python train.py --encoder_arch="swin" --horizontal_flip=true --encoder_norm="layernorm" --encoder_fused_qkv=false --encoder_parallel_block=false --encoder_patch_size=[2, 2] --encoder_depths=[2, 3, 3] --decoder_norm="groupnorm" --decoder_block="plain" --label_smoothing=0.1 --lr=0.003 --decay_fraction=0.2 --final_lr_fraction=0.1 --weight_decay=0.3 --adamw_weight_decay_other_params=0.05
Rows from block 4 of the encoder of a small segmentation model, named by matrix and row number. Rows with one number belong to one neuron. Each number is 50 + 12 x the weight over its row's rms, rounded and kept within 0 to 99. All counts start at 0.
After each neuron's rows are labels from the 100 images, of 14848, where the neuron reaches its largest size: "top examples" is what is common among them; "lies over" is the class under the peak. Only what is clearly more common there than usual is listed. The data: patchworks of several textures. In brackets: how many of the 100, against the usual share in percent.
# gate: MLP gate (encoder.blocks.4.mlp.gate.weight, 256x96), inputs 0-95
# fc1: MLP up (encoder.blocks.4.mlp.fc1.weight, 256x96), inputs 0-95
# fc2: MLP down (encoder.blocks.4.mlp.fc2.weight, 96x256, transposed), outputs 0-95

gate.19:63 64 56 54 60 70 62 40 47 42 49 49 23 41 62 43 53 46 74 56 54 46 63 46 46 59 32 56 50 39 36 60 58 45 49 44 50 68 50 73 50 45 42 35 50 43 57 42 65 22 43 60 52 53 80 55 62 44 53 63 63 41 34 67 34 46 43 45 44 44 43 23 58 66 52 56 30 64 39 40 57 76 35 70 42 46 61 58 48 44 49 59 72 50 30 63
fc1.19:54 63 63 30 66 54 36 69 46 59 30 67 50 71 42 57 55 55 44 51 57 46 38 57 40 56 48 59 58 53 62 59 54 53 48 50 75 53 33 39 69 52 59 68 37 55 47 77 37 64 68 37 75 66 39 32 31 38 54 47 61 57 50 51 48 42 50 60 46 59 43 54 47 43 48 35 75 28 53 36 51 35 50 64 47 42 39 44 65 66 31 54 70 30 45 41
fc2.19:42 48 55 71 65 52 48 38 77 47 70 47 48 42 55 54 53 46 57 52 49 55 67 64 64 37 57 57 54 52 42 63 73 61 70 53 27 60 65 64 62 69 52 53 59 51 60 55 46 25 40 50 48 36 75 58 66 40 55 75 40 45 58 59 46 63 58 38 78 68 73 52 67 55 41 42 50 48 68 61 37 63 43 53 62 53 50 54 40 28 40 40 44 43 60 60
top examples: triangles (79 vs 10.8); centre pattern: triangles (27 vs 3.2)
lies over: triangles (76 vs 3.1)

gate.137:33 40 63 38 44 57 25 45 49 61 66 68 37 61 22 70 69 53 63 54 54 41 30 47 61 58 65 47 45 48 35 49 48 59 33 56 50 59 45 36 38 65 35 65 58 65 54 48 39 52 51 52 50 62 30 59 33 47 49 62 52 57 42 53 38 62 45 46 67 39 55 54 54 57 45 45 34 29 45 48 40 35 77 45 27 62 45 32 60 49 43 69 74 47 66 35
fc1.137:53 48 44 66 61 56 39 65 53 63 31 57 45 35 47 65 39 54 64 59 42 49 47 62 46 44 36 42 46 61 53 74 48 38 58 59 48 48 55 36 55 79 67 84 39 70 62 80 68 62 30 49 74 54 40 45 47 52 53 29 38 56 48 39 24 52 50 50 52 54 45 50 38 58 63 45 43 32 52 40 56 46 50 60 60 30 43 59 45 55 40 56 58 59 75 61
fc2.137:33 42 53 46 57 72 66 53 42 44 52 61 60 61 33 31 64 44 52 27 42 49 40 43 38 27 41 46 41 61 64 50 26 53 60 37 52 54 54 44 48 56 51 46 45 43 50 63 39 72 48 69 54 47 46 29 25 54 25 29 60 52 43 36 67 53 49 37 57 61 49 63 26 42 42 53 73 62 50 70 43 49 51 29 24 45 51 69 45 55 47 55 59 52 52 68
top examples: triangles (53 vs 10.8); scaly (31 vs 10.7)
lies over: triangles (45 vs 3.1); scaly (28 vs 3.1)

gate.129:49 40 34 22 28 54 63 51 60 43 77 58 58 38 40 57 28 44 62 35 51 46 67 73 65 61 67 48 65 41 37 58 54 45 40 57 60 69 51 49 38 55 45 46 24 66 69 56 54 68 41 36 57 51 51 44 52 53 61 51 58 48 37 45 47 71 42 41 45 56 38 27 52 41 65 57 62 55 43 51 24 66 53 53 71 50 59 51 42 29 31 63 54 40 56 54
fc1.129:52 46 55 55 63 51 37 56 61 57 28 38 52 57 56 60 69 38 40 56 52 44 60 39 48 54 36 61 43 48 56 46 54 52 56 42 40 32 44 59 52 37 75 38 82 54 42 54 47 40 66 43 42 65 21 50 28 29 36 48 65 37 51 55 72 39 65 64 54 49 41 52 56 48 27 57 44 43 33 54 53 27 56 62 37 67 61 45 49 72 79 59 47 61 33 55
fc2.129:41 55 34 64 65 54 60 43 44 63 16 41 37 55 39 22 37 42 52 64 59 64 54 49 45 40 44 57 56 42 38 58 52 35 43 69 64 53 40 50 45 59 41 43 36 61 46 63 59 35 18 51 54 51 49 32 52 37 60 52 32 39 54 37 32 33 28 50 41 53 46 45 70 46 50 32 55 67 52 51 56 64 23 56 42 54 31 58 36 46 44 36 65 46 68 53
top examples: scaly (57 vs 10.7); centre pattern: scaly (32 vs 3.3)
lies over: scaly (50 vs 3.1)

gate.3:48 39 36 64 53 46 58 47 39 55 65 50 49 57 63 64 44 37 39 30 64 35 47 52 49 57 22 32 35 51 25 73 46 49 68 54 27 61 44 36 47 43 43 56 68 47 53 54 54 74 53 69 49 63 44 42 53 50 58 45 69 32 47 45 49 44 22 51 64 43 65 52 65 45 39 47 27 57 52 44 40 61 55 16 46 43 68 51 39 63 32 51 50 54 38 60
fc1.3:71 47 43 71 54 71 67 75 45 54 41 30 58 55 62 42 48 46 37 37 28 47 71 59 44 50 52 45 43 57 72 66 55 37 42 41 49 49 38 68 45 66 66 55 38 46 35 51 58 39 45 60 33 47 51 41 47 50 53 59 70 65 35 59 61 32 25 28 56 46 41 51 46 59 57 39 51 57 50 57 57 68 34 56 63 48 57 64 33 64 37 41 28 63 30 56
fc2.3:47 67 54 40 59 68 53 50 40 44 42 57 51 56 44 48 59 79 42 65 40 68 42 51 51 57 77 57 51 32 58 26 48 55 31 32 29 34 48 49 31 62 48 47 63 49 49 53 62 41 60 28 41 48 49 70 50 51 39 49 29 62 59 57 59 53 77 46 46 70 37 55 50 43 42 38 61 53 57 42 63 21 57 72 21 60 58 49 50 49 48 40 50 40 61 37
top examples: speckled (60 vs 11.6); studded (38 vs 11.2); centre pattern: speckled (29 vs 3.4)
lies over: speckled (57 vs 3.3); studded (34 vs 3.1)

gate.241:63 77 28 35 29 67 46 64 30 60 67 31 54 41 75 51 58 49 39 19 44 45 69 47 44 57 32 45 60 57 30 32 51 37 51 53 55 50 75 51 70 48 47 61 53 40 42 60 56 55 54 45 44 70 52 51 30 42 59 69 51 61 72 42 42 52 33 48 40 49 35 40 57 29 48 32 45 56 44 57 51 64 46 47 55 64 44 48 40 40 55 57 58 56 47 60
fc1.241:34 62 42 43 44 59 43 33 73 63 65 83 45 36 25 48 41 69 40 54 57 36 61 33 70 35 44 53 61 36 33 33 56 48 38 60 43 34 53 50 66 44 77 51 53 34 51 58 39 53 29 63 59 64 42 64 42 51 35 65 19 35 43 36 39 45 56 41 55 53 67 37 54 47 51 52 42 52 30 54 48 52 60 56 54 43 49 48 46 38 58 43 50 50 58 38
fc2.241:64 71 71 55 46 48 46 49 48 44 67 21 55 52 40 54 51 50 52 46 40 61 46 54 63 57 47 53 47 59 45 79 68 38 71 42 63 54 35 45 48 36 31 57 35 52 59 54 42 49 51 62 71 39 44 36 63 48 90 34 66 62 56 53 68 38 51 32 21 42 52 56 59 61 68 55 60 61 41 48 57 61 59 64 34 53 50 55 42 62 63 45 58 34 50 41
top examples: speckled (42 vs 11.6); studded (33 vs 11.2)
lies over: speckled (38 vs 3.3); studded (25 vs 3.1)

gate.86:61 43 53 58 42 61 58 62 45 45 37 59 47 38 74 49 49 46 65 56 57 45 74 53 59 54 65 64 59 47 37 59 65 53 60 62 43 30 50 55 53 39 53 46 54 48 36 45 72 53 50 74 40 48 47 60 59 31 22 68 46 58 41 61 45 41 70 56 30 72 40 48 59 44 32 49 21 70 37 50 52 44 58 57 50 39 51 48 54 38 61 61 81 74 33 47
fc1.86:47 51 54 36 42 58 44 67 68 36 23 47 66 75 61 43 44 52 45 47 41 40 45 46 39 49 60 53 40 51 77 41 56 45 57 68 84 60 51 36 54 71 41 69 38 55 68 31 60 66 49 42 46 55 24 39 53 58 53 42 42 45 54 44 40 55 38 38 63 67 53 53 48 60 55 41 61 62 67 55 52 69 60 34 64 68 63 36 54 65 59 63 58 32 53 42
fc2.86:57 54 48 74 41 45 52 35 55 58 63 41 39 23 58 46 55 57 77 38 48 36 50 78 65 50 63 54 63 37 42 39 57 74 44 48 50 41 60 53 55 52 47 59 51 54 74 63 65 35 59 64 66 33 54 59 51 52 53 50 24 37 55 35 28 57 63 57 55 68 50 73 55 47 28 55 26 41 52 42 58 36 56 43 30 38 41 63 61 41 56 44 58 45 58 58
top examples: triangles (71 vs 10.8)
lies over: triangles (68 vs 3.1)

gate.194:40 49 40 60 53 50 48 60 64 56 59 70 72 53 30 54 63 64 59 74 52 78 70 52 54 44 24 53 40 58 72 50 56 59 60 51 34 56 58 44 47 48 57 43 55 43 53 35 51 51 62 65 45 59 49 38 47 37 54 57 23 44 52 48 34 33 32 31 51 64 51 51 69 33 55 65 44 54 28 56 43 61 43 61 69 44 22 34 55 61 44 61 71 64 54 55
fc1.194:68 43 55 47 44 57 39 53 53 44 40 54 72 62 21 65 35 54 51 49 37 41 73 59 72 54 42 66 49 51 48 52 51 56 80 58 61 48 39 47 65 44 43 69 38 37 52 47 51 44 31 83 46 43 63 43 32 75 68 47 50 44 62 50 42 58 51 47 50 41 55 54 59 44 47 23 47 69 59 44 40 80 37 71 60 48 62 51 43 64 46 68 47 50 46 49
fc2.194:59 25 46 43 49 53 57 27 61 45 36 44 49 68 71 42 60 51 47 39 53 56 30 62 44 54 60 48 46 65 46 23 54 71 27 63 43 46 44 69 36 52 68 40 50 74 69 42 54 58 51 52 59 50 40 82 53 64 48 60 46 72 50 55 50 69 52 41 68 59 54 59 54 55 56 48 65 68 50 44 53 24 59 28 42 41 53 54 46 50 54 56 46 27 63 42
top examples: speckled (70 vs 11.6); centre pattern: speckled (26 vs 3.4)
lies over: speckled (69 vs 3.3)

gate.122:48 58 35 27 30 38 61 66 57 56 48 60 63 69 56 53 43 45 39 19 51 40 58 52 81 40 57 60 63 44 37 43 53 45 37 70 37 54 57 47 76 64 52 58 50 54 56 57 42 71 54 49 64 45 61 33 65 40 55 49 51 39 66 40 53 57 49 46 57 65 45 55 43 37 56 66 92 50 20 45 47 48 44 61 43 51 57 46 45 41 44 68 52 64 57 56
fc1.122:54 52 33 40 47 33 42 50 52 62 55 73 76 33 49 44 52 50 56 44 62 60 48 51 46 50 60 39 64 52 40 50 39 54 50 52 55 54 47 41 67 56 37 35 25 52 75 61 74 55 37 61 56 55 74 26 67 59 61 44 37 44 64 48 53 44 67 90 53 43 51 60 56 52 60 50 45 63 61 29 54 51 72 37 55 40 52 57 52 60 27 34 34 49 45 47
fc2.122:45 48 54 45 49 60 63 65 42 31 42 48 55 63 57 54 52 48 52 32 36 52 68 58 61 46 73 44 55 47 40 49 59 65 54 46 40 62 29 73 64 56 48 57 58 39 41 27 50 52 59 44 56 46 24 71 48 74 34 42 42 26 56 42 44 30 41 43 72 53 53 27 45 56 52 62 40 51 43 56 53 51 59 67 70 56 47 47 28 23 67 71 33 55 39 43
top examples: scaly (47 vs 10.7)
lies over: scaly (46 vs 3.1)

gate.163:76 35 24 61 51 60 62 46 77 54 47 34 51 79 46 51 32 46 33 53 26 50 50 43 50 53 60 28 37 51 41 36 58 53 55 69 42 49 32 48 87 38 52 48 35 45 36 69 53 58 47 60 49 37 59 54 44 42 50 29 37 50 34 42 22 49 52 29 56 56 49 63 45 69 49 54 44 54 54 52 52 59 48 39 62 41 46 60 55 50 47 53 53 53 53 70
fc1.163:69 34 31 52 42 50 61 66 52 46 40 41 65 54 53 58 42 44 28 56 26 39 46 42 52 63 51 38 31 56 47 35 45 61 62 53 52 49 40 61 44 55 66 63 36 51 41 65 62 57 79 48 21 34 54 31 42 31 43 68 35 57 48 57 46 37 36 34 64 63 39 51 25 56 41 43 37 59 37 49 67 40 46 65 73 38 48 51 42 59 58 53 55 66 65 56
fc2.163:26 42 72 70 54 29 50 40 52 56 38 63 41 37 73 64 65 50 27 61 45 51 47 51 53 71 48 48 45 47 38 59 64 41 41 50 50 60 51 47 54 44 25 67 38 46 40 45 45 32 47 38 63 55 34 52 40 55 63 46 50 24 52 33 45 49 36 58 31 47 57 54 57 36 69 70 62 41 39 29 34 34 56 40 27 44 62 43 37 55 43 52 67 33 52 40
top examples: speckled (48 vs 11.6)
lies over: speckled (43 vs 3.3)

gate.124:55 23 36 67 43 33 38 37 54 44 41 79 43 43 72 43 45 72 52 37 51 66 47 36 38 42 47 37 34 63 50 39 73 62 48 52 53 35 44 53 55 43 57 67 65 53 60 49 50 17 48 48 63 53 59 40 50 53 46 67 41 44 66 53 63 68 39 47 41 48 71 85 46 56 43 53 43 58 66 39 48 44 56 40 48 67 44 37 36 49 49 51 36 58 58 69
fc1.124:49 45 55 52 49 50 67 59 60 43 29 62 41 50 54 42 50 29 66 34 36 50 36 60 60 39 40 64 19 43 39 74 51 59 52 48 44 47 50 65 55 20 48 43 48 78 51 57 42 47 39 39 58 44 31 17 40 44 59 58 50 55 43 50 54 62 47 60 35 61 73 64 55 50 59 49 35 47 44 54 31 37 47 52 61 48 61 52 30 38 65 57 28 59 74 53
fc2.124:68 51 49 38 34 55 39 36 33 38 61 43 77 40 57 52 58 49 39 43 55 59 47 39 58 55 49 31 45 73 57 41 44 53 49 50 46 62 47 58 43 66 84 44 53 45 45 31 44 43 44 58 49 47 38 55 40 51 36 42 63 85 39 70 63 44 40 26 63 46 34 31 37 59 51 64 46 38 49 25 51 42 67 49 67 68 51 62 41 52 46 61 40 67 42 59
top examples: plaid (34 vs 10.6); scaly (27 vs 10.7)
lies over: plaid (31 vs 3)

gate.90:41 65 45 42 57 55 43 43 60 64 53 51 58 29 27 63 63 66 56 70 48 71 23 64 49 58 67 46 46 56 26 60 62 44 50 46 35 42 47 28 51 65 38 60 75 61 41 57 42 47 52 43 65 62 57 42 57 57 42 46 43 40 47 42 34 62 41 40 46 39 43 70 35 64 60 16 48 62 42 65 55 39 69 54 35 31 46 40 58 48 40 36 59 55 54 55
fc1.90:30 24 47 45 52 60 39 56 37 48 43 58 59 69 57 65 55 56 54 39 59 51 33 61 55 54 42 36 60 70 43 53 58 55 46 58 48 42 61 46 36 55 60 71 60 60 54 66 64 46 46 53 44 46 01 51 50 33 38 55 72 56 40 50 42 49 46 41 44 66 45 61 34 34 32 36 48 65 58 25 38 48 45 58 64 38 49 47 48 42 43 62 63 23 56 67
fc2.90:50 57 50 43 61 44 70 68 44 50 35 42 61 35 45 44 54 64 50 46 49 59 50 44 48 62 28 51 54 52 75 62 35 47 54 45 55 59 32 32 44 59 29 60 42 51 37 76 10 69 58 49 68 66 66 52 34 51 46 39 43 26 40 57 56 45 28 45 52 23 45 49 46 42 55 35 57 59 55 65 45 47 50 33 36 51 54 48 61 60 57 40 67 63 39 40
top examples: triangles (56 vs 10.8); woven (29 vs 11); centre pattern: triangles (26 vs 3.2)
lies over: triangles (52 vs 3.1); woven (26 vs 3.1)

gate.77:38 48 46 57 58 61 48 43 55 54 35 44 56 70 62 59 57 56 44 57 50 15 38 82 50 57 32 51 50 51 50 49 53 80 69 63 35 40 72 50 62 58 61 61 50 58 61 58 47 43 49 51 55 64 44 57 64 54 33 49 60 32 60 66 64 56 50 64 30 42 50 61 38 76 48 61 52 46 48 68 48 38 48 38 74 50 66 59 61 66 35 32 43 31 45 46
fc1.77:43 37 50 66 65 51 78 53 54 48 69 38 53 52 62 65 55 50 69 26 41 49 37 51 53 62 40 70 71 63 27 54 65 39 27 44 36 71 57 52 50 64 44 49 36 45 49 66 48 55 48 67 55 69 28 56 34 44 73 49 38 64 39 35 64 42 48 63 37 53 54 38 53 65 51 50 38 57 27 46 56 45 73 37 39 44 33 50 53 50 65 51 49 56 61 55
fc2.77:36 61 35 36 47 45 46 59 67 44 35 22 69 63 47 43 49 53 52 65 58 54 54 83 48 47 50 44 28 37 57 64 45 45 43 38 48 31 53 36 66 28 54 34 63 59 53 49 50 46 41 35 49 29 52 76 38 47 45 51 40 35 55 48 43 29 72 46 38 41 56 83 47 49 61 50 37 46 53 63 35 59 50 50 71 64 56 52 38 57 41 54 34 40 42 59
top examples: studded (33 vs 11.2)
lies over: studded (27 vs 3.1)

gate.7:64 33 67 24 49 40 32 47 71 61 64 39 76 59 63 18 53 30 51 53 36 52 42 40 84 51 40 45 47 57 49 32 45 54 51 66 39 39 45 51 68 46 65 59 37 55 42 45 61 68 65 48 44 50 55 41 57 56 46 42 55 36 60 49 39 62 56 57 51 49 54 45 41 54 63 32 55 54 71 48 49 33 53 42 54 56 42 45 58 80 60 56 62 60 44 28
fc1.7:30 48 63 50 49 65 47 51 46 40 58 56 50 60 51 37 41 31 61 25 52 40 48 63 42 53 24 54 53 49 43 58 58 61 45 51 14 44 67 60 36 31 73 51 44 44 50 72 51 47 55 49 44 49 43 52 56 55 61 54 59 64 47 48 54 61 46 85 33 27 66 43 66 33 46 55 74 41 31 44 36 40 36 41 53 47 56 68 55 36 37 34 39 40 57 48
fc2.7:49 47 38 38 53 56 39 63 51 35 45 50 55 51 31 51 52 34 69 76 16 28 50 44 37 42 63 42 54 64 55 69 47 58 86 54 52 39 49 57 51 55 31 43 44 42 36 52 39 61 53 58 49 54 68 29 58 66 45 36 59 48 68 57 55 56 34 47 69 37 47 37 39 32 51 48 41 43 47 60 41 29 57 65 40 41 25 39 53 46 58 65 60 47 57 62
top examples: speckled (39 vs 11.6); labyrinth (32 vs 11.1)
lies over: speckled (35 vs 3.3); labyrinth (27 vs 3.1)

gate.217:43 59 43 62 55 63 52 42 52 41 42 75 73 68 71 62 50 33 30 59 46 54 47 56 60 49 70 46 38 40 62 47 40 36 44 45 55 55 45 37 48 88 50 57 52 51 61 39 37 52 41 57 42 59 51 54 40 56 45 49 61 51 49 76 60 49 60 46 31 41 42 65 47 50 51 60 68 39 50 37 53 35 23 67 63 66 40 48 40 40 50 46 64 22 58 23
fc1.217:39 17 78 57 44 68 58 39 44 54 36 42 57 68 58 57 52 47 44 52 62 50 52 66 28 25 53 45 55 50 49 45 46 45 51 52 45 61 42 41 35 48 54 53 45 60 41 67 68 63 67 50 60 65 44 61 29 41 26 42 56 41 39 48 73 40 53 42 37 49 65 46 63 52 68 37 61 48 61 38 70 60 24 50 54 59 57 34 47 60 55 35 25 38 51 38
fc2.217:43 30 50 34 43 62 33 34 46 37 68 40 22 55 69 52 62 53 55 45 34 49 60 72 50 51 58 51 32 66 47 42 54 44 57 46 47 35 58 41 56 35 65 30 49 54 48 71 61 28 62 58 36 38 32 54 51 47 61 49 35 62 17 63 52 29 41 47 58 45 53 41 34 50 30 39 33 49 57 57 38 53 46 44 48 53 36 40 73 45 52 25 47 56 51 58
top examples: cloudy (68 vs 10.9); centre pattern: cloudy (27 vs 3)
lies over: cloudy (67 vs 3.1)

gate.250:54 79 67 26 48 80 69 56 54 40 67 60 41 63 44 55 58 62 51 51 56 45 36 48 49 50 48 54 64 43 54 55 49 48 42 43 40 83 55 40 35 76 47 61 55 45 63 46 21 51 55 34 76 37 48 44 29 57 67 58 55 41 43 48 69 64 54 55 72 44 58 66 42 60 51 48 66 37 61 53 47 43 55 63 42 59 54 50 57 47 48 30 49 43 70 47
fc1.250:40 43 31 50 42 37 21 50 43 51 62 49 64 44 47 30 49 68 60 53 53 61 44 75 49 41 52 32 48 48 40 38 46 47 50 43 56 64 65 48 41 65 76 46 46 46 41 75 70 45 59 46 41 69 52 58 49 43 27 56 69 50 44 42 49 30 54 54 41 53 48 26 41 52 56 88 44 59 39 66 39 51 61 49 40 36 58 48 38 50 30 48 45 33 28 52
fc2.250:44 51 53 39 46 39 53 46 50 51 43 57 17 51 39 50 50 66 45 46 53 52 51 68 55 50 45 44 62 27 51 28 35 64 56 34 33 73 41 56 47 35 40 59 63 51 63 58 29 46 56 44 68 23 44 65 38 67 35 63 18 25 37 46 27 39 32 62 47 55 48 65 42 47 63 36 57 55 61 44 44 58 36 45 70 51 54 47 42 52 60 39 46 56 43 38
top examples: speckled (37 vs 11.6); woven (27 vs 11)
lies over: speckled (31 vs 3.3)

gate.216:40 53 51 40 50 55 46 78 62 53 35 57 52 56 78 54 67 53 38 38 64 55 55 62 68 52 40 60 58 34 38 61 58 41 22 34 49 36 54 49 51 53 52 45 32 64 57 72 61 75 39 58 30 54 52 47 29 37 46 52 70 61 44 50 54 42 56 58 41 58 54 44 41 35 59 73 56 45 62 41 61 51 41 61 63 43 45 47 53 21 48 47 68 23 62 57
fc1.216:57 53 57 60 55 54 59 39 35 41 50 17 43 43 66 44 57 57 50 40 57 38 66 51 27 58 51 40 47 58 57 45 43 53 37 51 81 75 59 35 48 58 35 27 76 42 66 33 44 27 53 42 32 72 39 48 54 50 59 47 73 63 52 53 52 61 32 36 51 35 39 64 33 52 41 45 39 40 42 43 48 60 63 34 43 61 63 58 52 58 53 53 52 50 37 70
fc2.216:61 59 51 31 37 43 53 47 53 74 33 52 36 71 44 47 42 32 50 60 49 51 37 36 58 46 58 53 59 32 38 52 44 47 20 51 34 41 42 68 40 62 63 49 41 66 42 54 61 56 36 47 56 51 57 68 71 50 47 49 29 47 64 43 36 52 51 68 62 86 58 44 71 38 57 54 48 49 75 46 50 31 52 62 56 43 49 42 46 40 41 26 66 66 61 46
top examples: plaid (56 vs 10.6)
lies over: plaid (51 vs 3)

gate.106:47 41 58 72 29 56 42 41 46 66 57 39 64 42 45 55 48 41 68 31 59 40 61 53 23 50 62 31 40 50 55 55 58 70 39 57 56 68 48 55 45 60 43 60 60 45 63 39 62 56 47 48 34 64 48 71 36 21 36 60 49 67 36 57 46 25 25 28 59 72 53 63 42 40 34 52 37 53 41 49 50 63 30 56 67 56 51 35 53 56 50 66 50 49 57 58
fc1.106:61 51 47 50 26 45 43 74 27 30 52 61 36 69 46 42 62 68 57 34 31 53 59 53 77 41 43 43 62 66 42 65 47 43 66 42 27 36 62 26 32 41 55 56 40 56 39 63 63 50 51 60 53 55 46 29 58 59 56 39 57 46 75 45 37 54 43 48 42 36 64 52 49 46 35 58 52 49 53 46 42 47 73 35 44 39 50 33 32 52 38 46 50 67 31 57
fc2.106:64 43 52 74 61 59 62 45 64 57 46 62 45 57 52 25 37 74 38 51 48 24 51 67 48 32 41 63 80 56 59 49 50 28 38 58 59 80 56 60 52 71 72 51 62 59 38 46 60 49 49 63 46 51 42 91 37 42 49 52 49 48 59 55 54 48 50 53 55 57 50 50 59 31 60 59 46 67 53 60 63 50 39 38 56 56 45 71 63 55 50 47 56 48 61 59
top examples: scaly (61 vs 10.7); grid (27 vs 11.2); centre pattern: scaly (26 vs 3.3)
lies over: scaly (58 vs 3.1)

gate.211:64 68 64 50 36 58 54 59 65 43 67 40 51 72 48 70 49 41 53 24 57 31 67 46 41 56 63 58 47 39 43 39 63 55 55 43 45 40 52 44 48 49 64 55 44 41 52 56 52 55 67 62 62 46 48 50 31 52 62 53 36 32 48 39 62 74 51 50 45 40 69 44 68 37 58 29 91 60 60 47 75 31 51 68 42 62 50 58 54 40 63 39 42 56 66 42
fc1.211:63 73 58 27 49 63 50 78 57 57 56 57 44 46 54 40 66 54 50 65 54 55 53 30 61 65 47 60 67 42 41 47 33 46 31 38 44 40 49 32 63 53 63 48 31 46 56 46 38 62 56 33 56 45 59 47 50 46 54 41 29 31 41 45 47 36 49 49 71 35 57 37 54 53 44 31 49 40 48 65 40 73 37 62 72 60 40 32 57 30 60 28 40 58 74 45
fc2.211:44 34 40 49 40 57 22 43 35 46 65 47 50 54 47 53 33 61 49 53 41 56 42 46 46 50 65 51 41 44 30 48 66 54 59 49 75 56 37 52 44 71 54 56 65 54 30 46 61 43 43 59 30 56 26 42 52 42 46 50 73 54 57 43 39 36 41 26 52 20 27 50 27 37 46 58 56 47 19 38 49 62 42 56 38 66 54 34 59 46 43 56 39 38 43 68
top examples: plaid (84 vs 10.6); centre pattern: plaid (37 vs 3.2)
lies over: plaid (83 vs 3)

gate.170:40 32 43 50 55 52 57 38 39 47 39 51 44 56 38 64 38 62 43 43 49 51 70 49 34 45 45 41 33 62 48 60 48 49 67 33 39 32 48 64 42 78 40 47 53 60 60 74 37 64 66 63 82 38 37 67 40 20 53 43 65 63 62 50 29 67 54 38 51 57 45 57 48 50 64 39 44 64 47 59 61 66 50 59 49 46 57 75 49 48 46 58 39 35 51 26
fc1.170:67 45 22 33 42 55 27 36 61 43 39 46 54 49 68 58 67 58 41 66 56 46 58 47 44 66 53 64 73 57 61 58 47 43 57 67 49 53 42 43 26 52 52 54 58 40 56 69 39 86 54 51 62 60 44 56 33 45 50 53 59 47 75 49 24 68 47 36 76 34 41 60 51 49 46 56 56 42 45 67 58 43 38 50 68 31 54 44 55 44 36 58 40 46 42 40
fc2.170:39 68 65 57 55 57 68 52 44 54 48 44 39 50 61 52 43 54 67 72 53 78 52 41 50 54 61 38 44 21 65 61 57 58 39 44 71 42 58 49 30 55 69 55 72 62 37 70 46 60 49 58 37 46 32 57 72 68 52 40 70 57 51 59 65 54 39 60 45 43 72 52 29 40 46 28 54 53 50 39 56 46 63 55 26 48 38 33 66 41 57 42 52 43 61 50
top examples: cloudy (54 vs 10.9); marbled (29 vs 11.1)
lies over: cloudy (52 vs 3.1)

gate.131:42 40 60 75 48 42 40 67 47 50 41 59 74 76 44 38 54 53 58 71 39 49 72 50 56 60 46 52 47 71 57 61 60 52 63 59 36 42 65 43 59 50 39 32 40 46 43 46 51 58 45 72 39 53 55 37 37 29 49 43 34 42 51 56 41 41 47 53 25 41 62 42 61 44 47 60 35 67 42 45 26 59 62 51 88 66 42 42 52 51 45 76 41 56 48 45
fc1.131:79 51 64 55 58 58 53 23 59 46 42 25 56 39 39 49 48 50 67 66 29 35 66 50 52 47 43 51 37 54 69 48 38 56 70 61 62 59 61 60 41 52 51 44 41 50 60 39 58 46 31 75 49 39 48 57 48 65 44 48 60 42 52 49 29 49 36 29 46 53 39 71 47 60 45 25 45 65 61 49 75 47 34 56 56 62 52 49 27 53 63 77 46 58 48 58
fc2.131:28 47 39 25 42 57 53 50 54 67 30 54 43 48 48 53 66 74 35 51 67 57 43 47 61 34 52 41 53 34 52 37 39 55 27 52 46 55 49 52 48 49 67 54 62 44 55 66 69 45 61 11 51 48 37 80 48 72 49 62 32 64 60 37 45 52 62 56 46 42 42 58 56 37 60 51 64 44 46 41 52 47 63 60 59 45 66 48 63 46 54 24 46 24 64 53
top examples: speckled (82 vs 11.6); centre pattern: speckled (41 vs 3.4)
lies over: speckled (81 vs 3.3)

gate.173:47 32 46 47 53 48 49 44 22 49 47 63 61 66 47 57 60 36 53 50 40 38 45 47 49 40 44 71 57 55 67 60 35 44 54 65 41 57 44 48 24 45 47 65 34 45 57 68 63 70 51 42 54 60 51 66 29 46 31 54 70 53 49 90 51 38 65 47 37 43 34 29 29 40 36 40 59 40 59 62 27 48 43 31 40 48 50 47 34 66 47 50 58 49 43 49
fc1.173:54 40 75 44 32 49 41 38 45 30 34 44 44 56 68 50 25 38 26 44 67 64 42 52 46 43 49 51 47 53 54 40 50 53 63 58 57 56 56 62 55 51 80 48 38 40 67 38 43 46 47 51 34 53 24 61 57 65 51 58 72 34 61 47 59 49 50 39 64 46 35 47 40 51 32 34 41 57 44 31 49 60 29 45 73 45 45 68 51 73 51 46 39 46 28 34
fc2.173:53 38 48 28 53 47 62 51 70 43 65 41 49 39 52 61 44 52 59 57 31 35 47 60 47 44 77 56 39 43 31 67 66 48 53 59 39 31 60 44 74 32 48 42 56 67 38 63 46 35 57 51 54 27 69 53 61 53 64 34 62 50 54 58 62 46 62 51 59 54 40 54 43 47 52 37 53 58 39 49 65 51 35 62 33 38 17 53 67 28 47 39 55 73 44 28
top examples: studded (33 vs 11.2); cloudy (30 vs 10.9)
lies over: studded (26 vs 3.1)